config = dict(
    train_examples=78125,
    hop_length=160,
    input='mfcc',
    vocab_size=29,
    norm_position='pre',
    hidden_act='star_relu',
    bias='all',
    qk_norm=False,
    kv_group_size=2,
    beta2=0.99,
    adamw_lr_other_params=0.0019,
    batch_size=48,
    weight_decay=0.0,
)
Rows from block 6 of a small CTC audio transcriber, named by matrix and row number. Rows with one number belong to one neuron. Each number is 128 + 24 x the weight over its row's rms, rounded and kept within 0 to 255. All counts start at 0. Numbers have three digits each.
After each neuron's rows are labels from the 100 clips, of 14976, where the neuron reaches its highest value: "top examples" is what is common among them. Only what is clearly more common there than usual is listed. The data: single English nouns, adjectives and verbs, spoken by a formant synthesiser in many voices.
# fc1: MLP up (model.blocks.6.mlp.fc1.weight, 512x128), inputs 0-63
# fc2: MLP down (model.blocks.6.mlp.fc2.weight, 128x512, transposed), outputs 0-63

fc1.342:091168149119119147156106115109116125187116098129138118110116114137107157135075128136146084130139159104115113095171110124123110124167154096125143108140111120137128125124137148155143125126117133
fc2.342:140118132130124144119182132116097153137112147112179132144173119100126165103104134123106132139105166115128117153099113142131100130123106141099106128051119144124151092111149107093113154134123092
top examples: /t/; /dʒ/; /n/; /eɪ/

fc1.376:107165110160140088138107159127138112167093110115105134141167101140123107139141108126132122128152143095119119107113151111074188133132115107096160092132080126138127145150158145159153089131108142
fc2.376:141131100091139144089156166101129159116120107110102163158105104102106157068127121153131099093170160120136101119130120148119118134166093087163111125128143132140140151144079112122173146151150128
top examples: /p/; /m/; /l/; /æ/

fc1.52:107129118187131100143139138163147128139131168142113131150103117110135135094097135147159115055114114085144119104185132124136153132133151131132156130131133093103104100122119056173130115154138143
fc2.52:063133116141151114055170116152106090138122137082114091113175159098166137132152118117108151129137112157123160111123111163142080178124126156116108109106132103140141147121157099109120139146143098
top examples: /t/; /w/; /eɪ/; /s/

fc1.2:161108113105154119121095147102134121153132151076111088106136134130152126130129110131144167127126122127169123073135114130123146141135129178193131130050109105136150108189119118153158133127143141
fc2.2:123141129136128159110124120099132112122126084145126168083106103119124138119111123132145108114146152155082110116127107140163123149127104127148200123166098127142156138116130166141140124125125102
top examples: /b/; /t/; word: boat; word: bought

fc1.437:109133170112118141133112099194106099108138143107113118107097142104105110116123091109142115170111119154111103159145179100127130152147136174097091095152158150146132099127152113173132126134117114
fc2.437:143156133119115103109147150166141145187141078184137117149130095096130122113122093141147117089109087128118155133151112158175118146160137124136109143125110152132116149108131139135117142156115138
top examples: /dʒ/; /ɹ/; word: strange; word: bridge

fc1.459:172154128113166086107131150154108123121125084116105128110108123111166137117129128156121114143139131147143134144131127143133140153106138148127099138096130113101108132136155131101067136133136110
fc2.459:103102137083094101108134133128168142105093165176166158102098136091129117152090154155125119133109108130130084168087116145115118122130135140171136110129141109161150106157174143132121121158099143
top examples: /ɛ/; /j/; word: yellow; word: hill

fc1.341:141162142162135140114136156115115122100108152126127101089104120081145159091109144136161106164128120106130135130149097123124125138116150137133109097116098111111118129155157077180134093117130115
fc2.341:142125137111109157212163123146112093139126101120124123156146110142158088167143123151100181105139122145148103111107172123125103130114116152092171157141121113173162144115096135108130132114140147
top examples: /s/; /k/; word: likes; word: box

fc1.15:152123163160139122130115114141131117078151130120153079171130133155164131138155177139140166155160096120162160111103115133135127108152092129065144138123144122109091106129132156136107153130132118
fc2.15:093124136064098110117187069118119076139126096139121080115101153129113082105160151111145094127103143109129162119127130155114108167135145111146109130122108095122144091152115140111120118122123138
top examples: /æ/; /l/; /f/; word: laughed

fc1.3:126117115119148114145116173135132143138120102171101133111158116134134150127146117122141091122095129092096103096149169121116173094136117137098122125123153111137176160170103114129135092128089134
fc2.3:141153134122145147146136119143115164067132139111111108137109120128078135098089136136165143117143129168143166119194136159105101128107131124129118154182138149116175151119115110143141163116094162
top examples: /p/; /ʃ/; /ɑ/; word: shop

fc1.499:134127117172142092138088138118123165130172112153159095175127092137090124165131118089141119175143102137096138097117162134122109162180098132126092164096116109158129132126120103120103141159157125
fc2.499:135153089096132139123150130112078157157157127127086143144157135110135159173120149102111134116152126137158132137118167119108116140121137136140114134081122147100147111147110136109114098130113145
top examples: reverberation; /ʊ/; word: took; word: dog

fc1.416:137135151108121152103145120145157139083120138140136093121117119122128116097116092108142128155138109097119142079153192118065103137119133115127132098147180165104136167177136145115100111121167127
fc2.416:091099133133119079118123126118112121137118118127178158158142145128153135122123138135118154135133150183116128104107075095135087153161136102112113108145056136119130141094096114157179133134082146
top examples: /s/; /ɔ/; /ə/; word: forest

fc1.248:148155077114133098124139131153122148133149156112137142149126134148073128122130122099098144149115135141123106153117120130130124133111152132097109094085172102119112104083183121121148146170136148
fc2.248:135118150155099109164097091118105145102114151134128150106109112168128164069153130107120099111133148183114137110119120128112095180109129086147087141123154096116123131145170121100128142106109108
top examples: /ɛ/; /ɹ/; /d/; word: red

fc1.349:152148105123141152095157097132156103157090173096115160119139089144089118137113100114161167133051142157127079160073149130133090127111141139083148149108139119077145124110173167131147096141141183
fc2.349:144113152166105127136138134087153127165163086121098122118141167150135116172155158099111155174131114115152136078093108152170110098136118121102143125107150144123116118126163079135099110142103148
top examples: /aɪ/; /n/; /f/; word: knife

fc1.53:101139135088121111136096120139119146129115097129116082126114108131101154104143132120082154135137138148094125118132123116126093115113136154080113148106137105105126100172125148154113081109117101
fc2.53:165091114145123159149154159128123142145112099102118113161149139135116038134132131156148110135097101165139088134117154120122139148087086184161143125154118153126123099139128099166121127120078155
top examples: /ɛ/; /l/; /t/; /ɝ/

fc1.204:162122139127094159151147113150128113128097106136100132124090079118124096127109140107118118156125117078149146105136118172127160102159149103087149153113095098121166135125144134168135132143150168
fc2.204:123122156132118097143142118111119113109129160092106156113134151133085131133076147118104111159109134126087116119146136131176152102133133130154132130103108129146124093105122115111163128143149126
top examples: /k/; /ɪ/; word: kitchen; word: king

fc1.440:112154106113144131136123149082175133160158117163135102093117121098115176185093107155150095142149134125110120137099162118196160140118095161137101124110128101154129129092122141120133183123124142
fc2.440:164165113082150148140130098142120124098160108107139082136135136124127134123128149135114118174133136121144131120145141125108127119155162085134123117140166136125070125147101148143137092076164121
top examples: /æ/; /p/; word: path; word: hat

fc1.411:103174155159135121119166125174152092121147101078139082099113089119116119123126117133136148105137109109127134144122128115130143140139093168142148111178099128156130138109126103152165124109106138
fc2.411:121124105150113116115164128122151162138106131132161132164114079110122147139102113124176182123138118108133114119152112112133110124111112138119121135127098163131102110112140122115133130105148158
top examples: /eɪ/; /s/; /t/; /ʃ/

fc1.79:097129124127151147104146123107155117151135126137156119164158160124096122120133104134142095122136089163099118107119107088090136151100124150105130146158155104125130108140139131098080166177154105
fc2.79:140127151126147179111131116142139129099146115117117186127119133156158121161135156127126099156071145134172086106126113136113118114177108103147081109102138119151102152077141140130144101123115114
top examples: /eɪ/; /v/; word: heavy; word: stayed

fc1.286:133163146165122114139147150116144132140133111146149143126072119074126117135080124108106098111136159113100119142143167136112163097142120120139081138075111145127154142126147148163091163110168135
fc2.286:132111157133124146105096090154096162095131166135133112190116151158129163106161129126183097136120137083119121146120142132161111190112142157148109149157145123108128130139112143111126143166095157
top examples: /æ/; /ə/; /eɪ/; /m/

fc1.23:103091121173162129103139148117125125108094068118145163130145118118144119113151106109138150141121124117142110109128152144106122157139136121124171114147150133105126088135123152116144125105114156
fc2.23:133139106108114118096114140111107108083185116104148156100147084103109135116070153135108098144124156109154124134153112145109128111134124121119133122090136131126151131162147125140107106171106074
top examples: /w/; /i/; /l/; word: wheel

fc1.355:152115131135149137147110124147150115126129157109101145118138127135171129148175114088133152126123149105118091105097152159106114133117124141162094112131148106111155135103137123147151115074150172
fc2.355:149118167141135104094177124106100111084153119103151079147118132106121115160136101106184145147174116122109138159120142111151153128122139112109124143153130108118123087116171122155115133154152132
top examples: /k/; /l/; word: clock; word: cold

fc1.463:169145126138140148144109106154161121133124111150106158130105073059103141090151176129124102147156123156131113140138185134130137119120155171157109119138111161154140123096147080093152134142118113
fc2.463:120161086136131118151115131112131158149094143111106114156106081133105136090141072176130086142142091125103130120118166158114107070110050136142145131117123108107154115101154142096125112126119149
top examples: /k/; /ɑ/; /ə/; /m/

fc1.460:145106120099107136153130171077096138161146105131118130135125129076148154123126115120118124160087157123108121103093164174115110091158102064146120112149198127104115138137140080131149143110116101
fc2.460:131144070133119146158105138167149079100105142137121143177119102159099135153109158126101110153125127137086128150128138124116119159141151127148137141145137155152147102154116126136119145085120105
top examples: /b/; /d/; /ɝ/; word: bird

fc1.436:165110119100123147104094158126166117151100162129071143161169122185111145129160143163101124128103156161106125127099135089150143127095136104119138164125137158153107125146126102108140147144170149
fc2.436:075109139131108120120130127120078128072182127114197133135115159119137138115146082119150113115086131092132130128094126132149167119124115112142120113160084170127098133089124155113151082159128097
top examples: /ɔ/; /s/; /ɹ/

fc1.308:124135155109132113129130120115147149142099143123129132104125154099097095129149161155139158202155151128102140102119126153105139141172147093125131147111106115083105134138107110173136141104128141
fc2.308:104121112145118118104190153132109095128163093133174154130151120151134128125119129144125124078138120110133120105082150114130121128138136116075132121148118177191143137104116162126133125104078122
top examples: /dʒ/; /ɪ/; /ɹ/; word: bridge

fc1.393:134162101162127121108115154129130128127148138209149163117098138112106105155117126151127134108124073095136108113168161127116155137119101096086149178119139096139148105120168115096089088129127139
fc2.393:107147172098146113089145127150125090141112156151146132138112099143163130090096127113118105122118114091111118126104140131094135162125088141084104119142133116149108095125153111154149142138140089
top examples: /f/; /ɝ/; /ð/; /ɛ/

fc1.321:146135164109120117133112138151080111109169085108126130096149140169125170093138115181125111104136154118134133114144121122104104121180122107116127124143152082163129143149151126130116133096113182
fc2.321:119125124143107129091126148148137139161051119126161170155126096078141143113102124130112125107149160161136147106100128090117119134144109146134157137147124153143130132087131127151120149131109126
top examples: /t/; /s/; /eɪ/; /ʃ/

fc1.369:127162145099114132116123159169117165116139118086091125131101166111160153111139131143154154144152152097110117137136103147084129155115136136130143103144144130090148116148103139145113151106139112
fc2.369:100119084152159077137120139094125156076152120127117110142103115116125123113133149141114119147126178148165108104147151148130114139109120100128138097107130139158102122149122165100123147109096082
top examples: /d/; /ɝ/; /ɑ/; /k/

fc1.144:157134137111133138115102149136135151109112132114145104152122120151102157125144078137096084065122128144131117093120120157110153133106139120084129103115150134121126087090162168155147134127149129
fc2.144:145124159132074146189116112146156122162104119118095105129120132116147089119179137152086153165144162095153134117142170177118124148123125100152119164167132132120131088167127140145114153105113159
top examples: /n/; /d/; /aʊ/; /f/

fc1.51:076083136130170110105121141107088145163127122121166147126114123127136155106143150147129138133126138142106129141116101191144129100130076120136130155143116168126127100165143120139127116145143128
fc2.51:129121120084167109143114101110124085151136104150116090119139149132109087124105117124163109152153145160149116166124125129125115137102170174114141160127130108101136150138146160121127117147095129
top examples: /l/; /ɝ/; /ɔ/; /eɪ/

fc1.28:125143126112128136090133166118103128157108116089123135133165101079164114128088124135082146164148148152137108104102135107126185131101136131097134136142118115133145105107170140130099135124129146
fc2.28:114131144129151127131154088135084111116111123171141130122120154126102105147125122164134158154163150140170149140116133160110148131131089126134129109142174121091114115139112080128145102141161137
top examples: /ɝ/; /g/; word: girl

fc1.461:085111120151166090168130123176163102130123092095094109130180133150147130127114095083131110152131135079120148123151158103132147113108149142172159093123142105085122110154168120122155126130130147
fc2.461:134114138116138148165130138132126146113085138136127168122113138119140111089111142139171124142140093148132117128151119155152127172112167117143069136138162090150148085156124110163131177124104106
top examples: /ɹ/; /ə/; /f/; /ɔ/

fc1.109:129103116140060126102120135101144100107140153184160140113153132105113168123121148117123158124108156144151114126117126180121145092102154123155137149098140140144116108160110138143100128149094146
fc2.109:111165129119125117128103135108100124093103141097066134136139161136154138139143120109172110084116103149142138132110095131070129136110094168117128143103139097123127083139154151139151131098119100
top examples: /s/; /w/; word: waits; word: slept

fc1.454:117111133151131098125161121143143139168146106116141105123133144141148116175136119133124120140101112099114152090101161173127159110103116072150145127109142180151128158109118150154088133136154156
fc2.454:113103121146113105083115123117183121101110124141149107136102081109099104087121115118167129125188150139162095158107073131132132135157136144129126150104133079119132104113109160094123163106104126
top examples: /t/; /eɪ/; /ɹ/; /n/

fc1.134:108115103128138142179133166140153113119119085116131080169155108162114161088150117119126152111076082107129127155176136146124117152128124146109134163129120127165175147125141108100122128139116162
fc2.134:120110096107128135146152131120134090120112155128180149155127102097158107136099144148121121110157105140123136114093134109178112094120135124116175102144140091094129133173108148115155114105097122
top examples: /t/; /s/; /ɝ/; /ɪ/

fc1.167:130098129081199147133127142142132128084155125137107091092081126122092078144121099150119135151095123120153131134117174115058125139115135137153104116118099177107141115109126148146117122100127132
fc2.167:120147117089095140116161111126125124162090147139134093103107120177127165125128156101113134100143079124146126122111126145128133139146113155127105139164165107120133138115191110159099076113117137
top examples: /l/; /oʊ/; /j/; /ɛ/

fc1.446:162077101169135122065156160154107114159072095149114118072130138110099123103125076127135132130121154100105088098102152126127088128104119103107156083129135121153120113160141157178118095134158133
fc2.446:110153096138149127119140133134193185099114103113160153115140092130135128087128165123135135093127139115111124137142109148131137113168132091130102081140113170111108138125136139095172116150153099
top examples: /p/; /m/; /ʌ/; /dʒ/

fc1.367:126093115122114139108159135122115126152074088128141126175109145105141109113129170117106125131122118126131112123127155090067124125157154134122105161145129170115104124134123142127128120103105145
fc2.367:111144151160103093125127107130179135108114132124107119127096106172124120104117162154125168126134139150143130120142129102126154154166110140138173148118117153096114127085145132107147136079142097
top examples: /n/; /u/; word: new; word: station

fc1.126:108154171158105148183133149091139153163138133117139113148129135131143106142127113122143102148127155104136143115136096120109173114113067115169103123130136108158110166154132108110152108122095142
fc2.126:155138110160138102133129141144151121128138148143145106153117123166086129113075094077100095116111118151105158148116095098115140101074127120113143140156103104176135126161145127112125151111173127
top examples: /d/; /u/; /v/; /m/

fc1.85:094106142130117109084126147113121173176134181126140130129160134129144121134119125124147141182127154082119145144115103114155128114102148125106144091127145096148090117156182158093135139143115158
fc2.85:092107133143160095154179107129154109121111159130143112091102117118117117124134173139131099118159126148130141110109121126168101120105083116126142183129109151107113083116134119133153115167116135
top examples: /d/; /ɪ/; /eɪ/; /p/

fc1.310:158078153146112110136112122153130156164159128098140098121114094147114161128163109138146178154123139148140097131144170115143123108147145136137102090065152121098110138067092156140127128137126080
fc2.310:122153114117150117138132112131090113110152121122122147165128135136092128145100136135113123094124143181141125080108173150174153139110115091148118158136143153091158092147178142111123162153117097
top examples: /f/; word: phone; /θ/; word: threw

fc1.210:109082129147153145131090142142132117124128113128145106166137110115167135101186087173101120121125174133145125132131155161093141141186118126154126136128137070143126131114149101136133118106141127
fc2.210:146126087132158116118162119130098121137152132109161106105103131137118100136154157124100147109078132129129128173106117127094164041119148144126107134114153175112115149112130131101117136124123155
top examples: /ɝ/; /t/; /s/; /ɪ/

fc1.47:139168145138129099100156122172154139099121171095118137136126157099110118100132086149126149162182129099110116117153181098105134116149147170111142118151186127103124109119132131119118141158140129
fc2.47:187131163086109106135127100145119130136169136150145073136130128139064094101114142154175129163133150085112094144136147160109123146132149151119126111167096148132118107129129102173133133142130146
top examples: /dʒ/; /ɪ/; word: village; word: orange

fc1.257:125137103085151131113152137124118107136102120136089118108124123137134148130086130182114102098129150180121094168119117120159129137118124151119164125100153140098122137093075093157159119119125135
fc2.257:064143147145167108150170143136137150108141115124180090111143140177114129125108137133146156139136070118168107137141121150115079156138108142107093153148150113125102144159105155104113114141138155
top examples: /aɪ/; /n/; /ʃ/; /i/

fc1.419:149130109103163122127115123113145144101148146120142110128108118100092096128118136108106141119166100105155172129126132112073157193161141133114154127097128097138119161106133146108120178136147119
fc2.419:129100144108164123138156111148085160148129117152158163105146100174144146155140135080088123104089127117156106178132125132096145140104130131138183092154132122123144121132125140134125136101143130
top examples: /w/; /m/; /ɔ/; /ɹ/

fc1.30:159161097104155162138162154132125114156133099143118129090141131130110146132147111127114096134121128168124102110123178090134117151130125113122082130111153148123158158167146075096156142118132059
fc2.30:119129084122130118105095136118135161086127133113141100122150117156151119149186144107145123104121106112111073157137162153151116115182164077110155121145144124133124122122119117130083148087117116
top examples: /p/; /h/; /ɛ/; /v/

fc1.309:120119091157149106124155100134099114134107104111134137113162102100168094078151128123101142116108142083176116089117097197120143110158112146093162122143135100157154108139137158109149116159149120
fc2.309:135117130107102165151087146156103137104144132132131127145100165120137133177196136137106096138107111124118124130127112123101146114161171128093112102120154156125156151075122124140143109121133056
top examples: /l/; /p/; /ə/; /æ/

fc1.5:140112114183139187132098164117155124136114116172145120159154105131104171100078104129118158110124153129135147090115106114136152148123102106146114140154142152128130136139131166150100126131103149
fc2.5:111178142149115107130108110094089117156080102114111113165152169132107121174142139122108117139148120137100112142152137108110132193116115117087128136170088149095145146127150130128150127080101096
top examples: /n/; /i/; /g/; word: green

fc1.429:084122129160150125106149114071093156100137143120131103102118117131136169161078139138088126102155090099110136146134131112160132107139122156093124160144128153100140167140119097117096160140176141
fc2.429:148108131151122100060100164113115122119147101069107135126116095124161086127160099131139124152134135147087137143114112133147142123073139114123125160130134108147133100099119169119082132077111159
top examples: /ɔ/; /ɹ/; word: lost

fc1.89:148131144153118116135148163143068147078097122115111136138110120143113128134096169181119120136094161144120098117117156127148080101166122102124095152132160158161102102157136113128121155133110103
fc2.89:087108141082140115135141140180149154164167127101132131141127157167160100130122128115141158122130132109154097134151158109131086101104117092133203128156115147099133160142110080153089125168127125
top examples: reverberation; /s/; /ɔ/; /f/

fc1.48:141168172145119141086142108131115119139095150150136098131129132141095150144095182118119091115110153111162181107142104105137103120110098126097140131101122133132148092103130131135103121129146144
fc2.48:095103136159098146114092148133149148169128109131104109100113117116124135121112140146086146156144097176099131132134135145143158142107126136144171133147082160141147116120142173164124136116095118
top examples: /dʒ/; /eɪ/; /s/; /n/

fc1.480:105169129137122135108155107138099139159080130123118098097109135147150092143096144122163126086142085123102141116142142144135097100154133104147173109156110160157146146105169114122136097132117148
fc2.480:105143139111112208115147148124146147133105153124156119145164122115133142112098140148114164148141155121130126129110130149103137135138133129090186137119110162101138114138143135091121135090180128
top examples: /dʒ/; /ɪ/; /ɔ/; /n/

fc1.160:133131112117148103109144146141143140157122110079084116103094134129138148126100152123100130157131133142158110154156148115118135062098131149084139089121162118140132163135128135103098164134160141
fc2.160:158088142151112143090099102161186110117100117152141124136112112150145090117143109126099131114136169114108155138101079143129092095114147095143131099127113116129162120173143152149130144141177122
top examples: /ɛ/; /tʃ/; /ɹ/; word: chair

fc1.17:127157163140119160158130090143131097133141086126094157147115141088108113136116133132116142095062094131108200108119090124103155131130113131144107152166126112162124159153160120129121140115124094
fc2.17:153110122147137124097092117105156138112163135111133123093160109139120108130142132144127152130200154112115118119122121105101143102156156121152125105107132157109102116093119187155142085115105115
top examples: /ɔ/; /ɹ/; word: door; word: warm

fc1.29:155178117120101076162161149140144155047145157117095087114121130119147149117108124148143109107097091132133119134111111120135131112132094101158137116123146162143119110120140120134157116118120124
fc2.29:127103155124091097120147121168076109182159136125155112140153095121160090140134133141111116146144098103145141140127132141162108132082134105146167144176112142128168150170115118134140127151115128
top examples: /t/; /ɝ/; /s/; /ɪ/

fc1.438:102131099127160136107159131145118135169103096108136091139138110148134128139115125152155114116099157122130131086122178127106129124144127131134117125135173167178107087130090114176158129113157154
fc2.438:130136126097097121142096185133120134120127116100183077145124118165187117174134136105122131111154127127105144166129164130136153106156145121097147114139143159149102112111129160107139152140140088
top examples: /p/; /t/; /ʃ/; /ʊ/

fc1.9:109149141146114146132099111123096118112106126116093122110113095106136120136110145110135152138130092150104161123129160124092125140157129143150156136116125123143067162137156124114154105117137104
fc2.9:130149158109135133134126121125138137106117119124086126123190099138128093109133068174183132155143141137137149100146157164097138081148114101107131118148136122101106116151127128172130101182084110
top examples: /ɹ/; /ɔ/; /dʒ/; /ɪ/

fc1.317:106142148166121123126108170136185159121160110146098116112146148103158112152121111122116128089151121138127152088123140136107157136108135131132156172135151127144128153076098137098100124153166168
fc2.317:109192097160125095143091129136170093136134167136112151224131131152141115111097145119156120145077115132148133136120157118132133152148143122126147141124154118129115118115153097080114118154090143
top examples: /eɪ/; /ə/; word: train; /ʒ/

fc1.254:135115113151126157062117185112140148112176104098119120116141124126128149170121101136103132162086089106099130146143119092132057143147125101122117109155119102162170123141134158142098122178125115
fc2.254:150113158131098178113136145181117080129159141116136145134139140104135171107178119102138128142127136141097114144135085136137115166101143096124083190136129120116100119119144111142110172126120131
top examples: /t/; /æ/; /p/; /f/

fc1.472:074137154097121133132118138140131085116119092142148101088126156139114098159105191147112116133113125126114110099128103143157134137157107136160124159100086145089090139144153146140077106139139153
fc2.472:144110120112159110133135149067129122123109142152105173137093174144129168126167087143142156069119191159150137124106129155133121142138116135122116137140152112185124157132122122133117127124152163
top examples: /k/; /ɝ/; word: picture; word: doctor

fc1.318:138133120143107110104130107129137084156132150114114085148166158119110144135147120179142097138151161099157107142169151107083118133138151139146127144107110081100117131165115103155118163126103116
fc2.318:129138195135122130146121131111126107127131094160132105156128095123142123106132085122122104134146138125128128119136088074174113121101115142154166092147152158149136178129123122123161089148146143
top examples: /dʒ/; /ɹ/; /n/; /eɪ/

fc1.417:117153149082162112149133111136102111148108090108190127150122150173102074137153129144120145103134122118099124106140152148133114131097158117165148134177130132098105171119132100152126114130130113
fc2.417:150115097097149122155137148106145158102145172089120122173123124142172178087143131137132120088128103151153128170144114134115124154116107148096064137129138120135129126127127102084142144098131159
top examples: /l/; /b/; /u/; word: blue

fc1.503:106119130144143080090123140123140138128125112115147125124145163089090134110109132088141150208152155104124152121116165129146121120151145104174098147114160141122103066145147090163110116113138102
fc2.503:129163117134117162111152105144103134132140166126114093126096158145154119132143132116112130092134143097152117145112136150158115094172120127130144126089163163118096128131104150085142180147085095
top examples: /dʒ/; word: strange; /ʌ/; word: judge

fc1.113:073150095102120108119080103134103145136129107122148104114164088113142120161078157119128123106131167103125103122164142132170173098110112115121091139162123094128116105137151159173093116081127146
fc2.113:150134134114140110116149120124114174131098164124130112166128170112097158117155108135118138198130080135149104141148104098096112137116095132122122132154138101127118127104157138092153167139113127
top examples: /ɹ/; /n/; /dʒ/; /ɪ/

fc1.249:113118171116128112121146142095081135117132151142101120144138101094122111105141103109146157127126074113120136088096139124106084144110119134127127144112173147181180117130146094124147138104140124
fc2.249:121152146131140103109116154145135128126112117142114122125101104151120134130145129145134118179124088142144117159108104140157102129117170150141103180120081100092094140103138142130125140157149145
top examples: /l/; /b/; /k/; /æ/

fc1.246:119112102160111105113134133166147104118097128119098104172059135152134142185102142139182118137096114169138119140125133128128089120132128119118146047095105143096130122130136093155147067117122159
fc2.246:116156153152109100111128132117135110101113164104143133163108102163111105101139074112142127093154125110131131105142085104159089123100132112137154159162153074094106129115132103192140109166144111
top examples: /eɪ/; /t/; /s/; /w/

fc1.228:142133118117145110159135146122135083114138109101122176148151141100100127144105092070122085073121105113117159139112138164099119111159180090136091131133090113115124153118147173108115135159113168
fc2.228:096101132160124134107128139124125148077145127130122142115151105125100165156139136140115122093154080138139158139124176127147101157098104175094145105124129110126142149151129123179155158137124105
top examples: /f/; /ɝ/; /ɛ/; /ð/

fc1.44:104122094110147144148142102118118110140125177108151117133137116092127139179130121149102122139088119147080123150150112129140081087126130104114108124113150094148125138140164113148118136177164123
fc2.44:148158182158106153122095133093168131156088131124117152166106122117131087124118117119105113080122137120112174091081151118138164157161134107138141144135174122143106070180100151143107135085126158
top examples: /w/; /n/; /ɪ/; /oʊ/

fc1.267:176147125133117153129114145083124125084110114129115120109113146066098135112127115167128117086142126099150120116151116141117140115099116122122103108174130126137165131148169170138078139134118121
fc2.267:182134117133180161139098125106084122097150107155122119117122140107155167142118138114102066157154109148153148115106137113134101136174145153135111158105117062115197125149155119141131123095111104
top examples: /ɹ/; /æ/; /p/; word: ran

fc1.288:131116141129156116144120103133095152144138098158151119093096083147135105132146146144077091123114198091140113100115169149134128107143149141167074173156127121133098125121134087119141175120153117
fc2.288:069108074147152133140120137132148150133122108101112113141116170175110099096175104150132111144128133174109123103105142096151104164116151135147131149123136171079166125138154134128146160131102150
top examples: /ɝ/; /f/; word: flower; word: farmer

fc1.118:121121141122091127123138096138149120131111113128115085117125154107137114145150117163121150174128117110127138077167130140134161230143135105172151157119113113143117119142106133107091125138186107
fc2.118:128099116130124119161144170120124153139139109111095184120157122103099135116150137151125098161114107127128181083122163134137127120116109142130114126110081120148134123143084103107151147100161105
top examples: /ɛ/; /ə/; /j/; word: yellow

fc1.477:149151119102128115125077144131133107132137131109128091199103124147083120106157165109152111161113172126100141131114087131112113149133126130155121125121135128137100125111144101138116099171112133
fc2.477:173129142150086107146123107131117142121118139138145149140087157136112170137136130145157125169142138128099122153097130089091150111141156153104161145153087117126145151107121126118148176132154139
top examples: /d/; /ɹ/; /ɔ/; word: door

fc1.486:109128095128102154105113101138130122117094109138102122113166152130134142175138119136119125149136174124088127168141107132105135131143147101094116124144143136096108104117162112124114078155101166
fc2.486:146112155164115138157153105120150138097149098113161132139129115136143125115097153117156137054141167126101151130140139163140094123141162156101096144143163075107147132118130147129126100131166167
top examples: /b/; /ɔ/; /l/; word: ball

fc1.331:129137161085191140114074119124142116147124158146107133128162174124115156166127104110104146142130143155134131096104131126149178163087139096117132141135138108119140133066095141117109112164150128
fc2.331:131146155138086091096120125144156143099118137155134133150167146088166137119136127134145129117149122101132123142103106140110157114130119173123133117164117116106087134082166114104133135092151122
top examples: /w/; /ɹ/; /ɔ/; /m/

fc1.293:137132160114102136134119143158130161115118128130102085119114107110171090111129158120068105124132156127163103149124125161118146146120164150127162164108146103151168143096135091109106152147113118
fc2.293:175094132153104063132147123119090109115129111159075171159167148127127127123108110129142101116114159121111090110132123134161143108126123100148142094126111038130148093144137085128113143147168163
top examples: /n/; /ə/; /k/; /tʃ/

fc1.433:127150124104158149118145136173137135111112084101110168078151145144099178135110117113135127098142109138117146078125099127141164160136146129077156111140146129105118116142135147147140114147162137
fc2.433:120134088147162123123157117096119135139159154129129065139122135099147152149136111132122133165116119111138150172125113112111111098096147161127098124149182142113116183101129156127108153165142131
top examples: /ɔ/; /s/; word: horse; word: forest

fc1.473:133087119106149163143179138131128094078100154147136142095112124136160115152157130106118105148141164118105120158124104142084098110120105115097163128130146094131157117148160091135090123133120193
fc2.473:115171133136165134073127130124093121113159156174145164083146141133152147165128136120119150106116106093121101067159150162128137112116128149132073132126136083115084114108116126159117121099102132
top examples: /aɪ/; /n/; /ʃ/; /i/